A small image captioner, trained from scratch.
Model: 64-pixel images, encoder arch resnet, encoder norm batchnorm, encoder activation silu, encoder depths [4, 4, 4], decoder layers 7, decoder norm layernorm.
Training: adamw at rate 0.0033, batches of 128.
Rows from block 9 of the image encoder of a small image captioner, named by matrix and row number. Rows with one number belong to one channel. Each number is 500 + 40 x the weight over its row's rms, rounded and kept within 0 to 999. All counts start at 0. Numbers have three digits each. After the name is the row's rms in percent of the matrix's.
After each channel's rows are labels from the 100 images, of 14976, where the channel reaches its highest value: "patch colour" is the nearest of a few named colours to the mean colour under the peak; "strongest on" is what is common among them. Only what is clearly more common there than usual is listed. The data: rendered dice on a table.
# convs0: first 3x3 conv (encoder.blocks.9.convs.0.weight, 208x208x3x3, each kernel summed), inputs 104-207
# convs1: second 3x3 conv (encoder.blocks.9.convs.1.weight, 208x208x3x3, transposed, each kernel summed), outputs 104-207

convs0.34 072:521473541530491470473499514505512465462574526463481506534489499476475465590431506462530606567420481521482616466532439461545451478529485452578509556503515535517519508546511500454531480500495517510536513489487483460479512473481513544541455496452498495525490507503545500552472443479550444494528541458525594527617505
convs1.34 088:495525480521481478462542472549488490435534485535468510474510527515455512507519500487535444565449453510586396527451534538438470507489500509487514513520491462491551528391487545585438462495487455476503474497511499508477478455490482493488467507457499471510577501476443523470468480534450466475487510484486567455515442
patch colour: brown
strongest on: orange die; dice: three

convs0.156 095:455501505488514466454461496477458468444500509484494441557494463474495430560443483452476460516480484540467543472533452444521415494494498480499497516463493510434454478486474527462461464456506447464544477492476450493453512478393515482509498489444528472413486514537481523449440498468482465447494509502491464484559480
convs1.156 083:521529465461477492456560500586474440450496520450532506519450561507429510460550450516438471521526467472599450512525470553463522461506493494485460518493507475477502497455511506570422500506479500488490510499508530489507467457460524484405504458499516482560500496497462527444469485505464497484566489491490481474490471
patch colour: orange
strongest on: orange die; dice: three; five on top

convs0.105 155:592524539506511538485527516555579511525530572507521511509524506526552522525526515525501484531538545523533495517534546551490566507553540549552566535543541485512508560483596516549470521558526574560558566517534523517524553552458484553588484531511526523559524519536587522490550481529512527552505516512512500516477547
convs1.105 129:500535449513437538469546481530470484468498479492488519483459527528481457481550465522482515458481464489509541503500438524523525478497435489495439449450419467501495461509411501446507457401479420442451434504448503497445501396538501501408520499466480506458495537433451483469513484554463492433520416565451505437528441
patch colour: orange
strongest on: orange die

convs0.86 095:482494506478565491376514500521475498438421439508478442467484427517476511425473511511533486546389492529501533391525501522492501504578405496518452512462470481490488471481521486447546480511506527509581492537491482510504425499512506511480461511454519494448461533545533518572443515469480395464525522476458399493567562
convs1.86 088:517460567423578493523513503496518476539448591498508529478447552476539415449523487514486475473428480518524514492457499490509482547582550432508417514428477487458497539482479475517477518504495474469490534449469498479435459498481501478500450484495529487501525523510474553441499503517496469455502450521431513473497440
patch colour: orange
strongest on: orange die; dice: three

convs0.50 090:542539548490524523470510509560553466481561529495501509426515528518476510456506485499499601587587510489516603540505507530463536468496576530519506502541581513514450505503562519541524496525530562484505524545507520494540514513427551530533479517552496501560520521496560523627546490513536583544560566499478579497414538
convs1.50 086:520545458535480527468560455578438454464481535466471533540515482504484487523569440524494493496476443475565412540495446543449503487486424526511474448458444461507472512449469512504453478464532434476463467507467513501514466436497441473491471530432515463528478494462483518415521452596440497430528462522454484494403469
patch colour: yellow; green
strongest on: yellow die; green die

convs0.20 089:593535543499519536500512522589504533591506542526540506351512476538494531365516518546451464495546553479514428508507527553445513493503573598457534488531580459505507534443564537487499509538514570506520532506493526539546504566469473580551443549521512514474501508508549531528519468561451505544482494547492471510425521
convs1.20 070:465512488501489574487545473472509536463471517552486537537500510447494491544580475526452512478580446522530496540498462518511557517486447451518476468432435483495488473497444505543533481425558395457462474510485490477516474428555515538363505480494528550533481521468436501510590478566457535458510471574508473472526447
patch colour: green
strongest on: dice: one; total: 3

convs0.197 079:472485488465522500413520512531503486492564610539495535527506519470479488540483522477433456546482507538492543460562504500513505492492517453607592567454447498502493545509536530476506502489524494527613553489518533518485547507453451546602471515484537496485481549556517528516527455514542417532518540530463514482550510
convs1.197 096:504603399444490516472558481545461494423525486461510510468445548529488464404557456559481468488520470484562471529494481518481528495494501504473420507498469483510492519503488506453498509469460465450488463487489513478441489445512549498419526454479495499514500490519467528445525482542442517478521422549399510426509477
patch colour: orange
strongest on: orange die; five on top; dice: three

convs0.194 129:617529535538509538511522518577560510547508551511533502436523494538515526441520513537488489520559537520534467524528520534474553510523542590497537525533539514503520537503594524520495524585505619527554522528542515510538536559456505572572466544526533533529523518540615515518529483531489551546515505523533481531466552
convs1.194 090:499547462532451565469549482557494503465464538505517543518463509512476479489548462514455518469497434503555555516480429546520538493499430471571438451448422485469471457506405499515501466410491375458440484489463513506457483411538474511404503470471519511518487512451430493483535482565463541440536497513517484458531432
patch colour: orange
strongest on: orange die

convs0.45 069:477548486486478512440490523520504454508520555460515471486494510490495456511486542493436525533485476476511507526554465491501512502524517489509482493485493553514416495543514545489452456504502469509461491499484534495513512450364512480533613506575487515441503494454497494472543447513538480491471499508497535469345487
convs1.45 095:518536490520510445451541469503480531417548519504435553494513519477498492473508471514451473516499459476566378501502489537384488433523498515479501499482456442476519553434536469579453483486484484507510490497465519520540445460475462492491575477482486469508536514484489520430474451537437482489491477533481478518314544
patch colour: blue
strongest on: six on top; blue die

convs0.111 068:525507495493457501469475505526474421492526511468501481375501581495497491440486478490477522491630552500501503566529581492525508513511549492499557468471544509488431533521536526529491537558491569531494548501523494476496581551397535496544533548553529486482551475510527486465461512468493562508524472497500513465500572
convs1.111 092:527539482489445555445568476569451502436466513504428532540502489508480464518557444519442522487503439478558439503487473558432554425488423498507498436448431438475514471487465461485485490409534414485449464489474541546513478445476467470466480489447495493535449501464459528433541469582460510469537440538445478449485495
patch colour: yellow
strongest on: yellow die; six on top

convs0.15 062:489542509570517548474539536583500475492521558451525469581516531531490477586496590503461542510495471480517590549601461547582577501408506518600463514490475543537473558543473532480478464499501486430493466493484554504560460483428568565535510511492499500468531529488489528392574482535520489458501514467562545551595464
convs1.15 081:490579430507450483457540459560437519396545475523438513488479515508474506449492492516453437499519452529574389541489486530397498418520467551478477504425475471478509516420542482613416461462453471459527459503466509524482466455505484514467511453471510498510472458510472518466500455544417504461510456522485496452506464
patch colour: blue
strongest on: four on top; blue die; pink die

convs0.96 111:468478511485448431459485464447493487457491554478474496537488492484442496507491476483496463481425494460469488469475475494496389480396579436460543507532605482494447464502461484451469430462456459472463553457460494472510539496496464431520493495509460475493470471463473460510438477483519392552526470475496466457516447
convs1.96 116:521599401526424539458550506514459488486528455500487452511490511453446591505554475528518479524427556451527467502477493502465547559453470504401502498508489517566535471508512563517443442484537466491453434498494472440471527484496567511428501558487475506561465466418470459517549488523499364465486487514517503518512466
patch colour: brown
strongest on: black die; dice: three; six on top

convs0.195 107:428457428480536431403463447442437491474539448487464505423464517509447495425464473480533451472535499484449513513457513490532424484489479435488496474404472459482456451478429445432478468471489478457517471495471494456502476492517477409464504475496521474406469476526470499529391499476488486465531500488477454460528504
convs1.195 106:491520501498493505517564474536466464547446552454515506569506483526494480476551464565470483502562513506555464525495491508503524465489524498473458523443502458513473515479481455422524547449487451490491554446500502606497445572334514407573432511488521490520490531505473539407509495536463551491488425487468477486561464
patch colour: orange
strongest on: orange die; dice: three; yellow die

convs0.64 095:516477467408556501479527518531478480536468305538539471468503507494522476444482544482495492516443484546498495540505528518472516537549393541496424452524467448533486499453579510496522471536525542489533408473499509504503419491507454529462464489496533533463475529493552536486500505519439578459450485535393485469497526
convs1.64 105:515504549469556513528511537524531472473523416490424542436463500526554387488496524531497514489458475519519547450505435520533573449523431546500429421494477489456453487493477517523436496458522460448488479527451506461457410522445423462493522475508470451537504512490488596472511513536493623465537419510421502479538479
patch colour: green; cyan
strongest on: teal die; dice: three; one on top

convs0.186 073:495535494483466505448489527518444499457523544470498515534523479520488503552498519483556476496326522469530482527559614513477542494564433475534484497519480480517538570461528519409474503497487526507579501540459501517527439533496486514527525531463526513452427502508521471551552493468513348572474491479474474466451580
convs1.186 093:551556445459478506426553484547492478495478518501499524417459516483487468513494522496480527510384514481553511529450508547501517466535450511472453507484457491461499496502457487489486480433502438460473477493450545455504439484437519420505479521437514506498547524509477512473518491547508412469521475527446539452508461
patch colour: grey
strongest on: grey die; dice: three

convs0.23 088:414497487532471420454450483495436492477428576501478464431490466503438501388480509488431447444522467466479424462486520493432424496517496448435475486453481460493488500422432508379484461447467433495505500470417461501506486475492501496480464504442450463430428493475416481517451508492428471473494491482533464471426463
convs1.23 077:472529422511466468546446587474542435525551474480481533510531511451465579566505484458545529502545546495491561469524557477580511535554454533529570473543512536519474521536493468540498492487579495505475502478515519407439508523478548519492550539510392573487577520451447473557454540438548459549527504402551500577502491
patch colour: grey
strongest on: grey die; dice: three

convs0.184 074:366525426464464516411521522583432512503579543519511531546517507537485520565515541522416483509457520475505584537537487550531515462524447522549484457439459518523440472526442515475486457432485423489515498485456536532557464525436507568481512516444502507408513497503401471479502490535537466454496492472455566408553474
convs1.184 060:427547455474503475457555488513510547454561456493476533455484510447571452491510493506462414494510491567597382471499516532450509498489540554485453547511492520494472541544451509506542504465482469475532487531538477478438521459537473516462508461504497522562496480511468509500488496557459481503490463543457479513510507
patch colour: grey
strongest on: white die; four on top

convs0.32 095:473450476485534416394440471443461489441522461496466502490475454498449491476464459486520489499485521523475541424475513469487404480512453444489537526437448450463437467449481469425494484487506502519590509485490457447478511518482475423532478488499514463448434510552515513559393476449463467446536525479470493475544518
convs1.32 084:516537517530546526508560462532494437519437627509507494520461534545446507461591417571499469479489504494572477505472461530491540571471549416476449485478470479517485527475457488441524530521453455485476511456510475527451535445478504432429466450495554527561510485519458530444532483538472526483486482515477485506489463
patch colour: orange
strongest on: orange die; six on top; dice: three

convs0.82 100:438515492433445436363459481530464481464460436468476482406494523492446492437490465498478494481518497460485492441462473479487409485535540408490452427492533460477461426424452496457431447443518455476455474478440462497500472499441448517421482493505419473455476433449450466496451478497472533516484497489444481426548466
convs1.82 088:493496449434440519498501532440552493534517422503459564471547488472486566560619396479596516534521528524490470485506499489496490535542473567432553479562520489485500521553467509464546513498583514512473512505524482413438482524457518509524537585487509477533528566455459515493477515512530478525495457533481538492545444
patch colour: brown
strongest on: dice: three; three on top; brown die; yellow die

convs0.202 062:435536478422450533470527525575435527519533613523516533510516471538560539522520544539499510469523527526491457447544522537481542489502490577552555480474478488495499511465521540502486470493501510517584514495465535543509543531433445585542526531520528510395516538541431480523516497504454482490507447500440478412445500
convs1.202 061:450522512461478524479545469499519477469468511510472558460490528554530450436599475539422460498510480549561468517526465511485557457543479546514453512473459493481471510541421540464532501414518398459497465521488534514422498415532497516391530502525508508544506533472424461513513469556468534434502425589422492432520466
patch colour: grey
strongest on: white die; orange die

convs0.91 078:537464482454369474450494472497485470496504507475525507505472474504552488492460526490467461507521490488450493455499541501461482454569466485474560490512504480507449477482556514494486531561509558556493524486516480520465567492449494513537366464530474520498497452456530362488420480479480508494475367465446448453535524
convs1.91 108:509495521508399543469538481506498517484471476529424587479446539542559364464524490488455522500518457479536510525505455533491542477564496457495501475452460509466499491555454509437548475438505419466432487499471510500472548447492492492465469498465456438564523532424458479491524492519479565452484398573388527408568452
patch colour: grey
strongest on: white die; dice: three; orange die

convs0.205 113:489483471450456474437501476482473485487533395468483535455481561469438507449495496479535517475586484426471501474467519492489488473408566430473455415477588483521483472490499489475504483522516517422385494487472502488475440493492481462461509479569456484482496432429491452522489516504511531516471469504475514454491500
convs1.205 117:495574392529397531439525460526460502452516482505438581521520473523502526539599388516477536526541503472531455521545480519437539472495464541492509419478486469517474521505489509497486468441547434485459501515494481459463464577408442459536491597480506437614478506420469506469482468523488510483490418533430518474479455
patch colour: yellow
strongest on: yellow die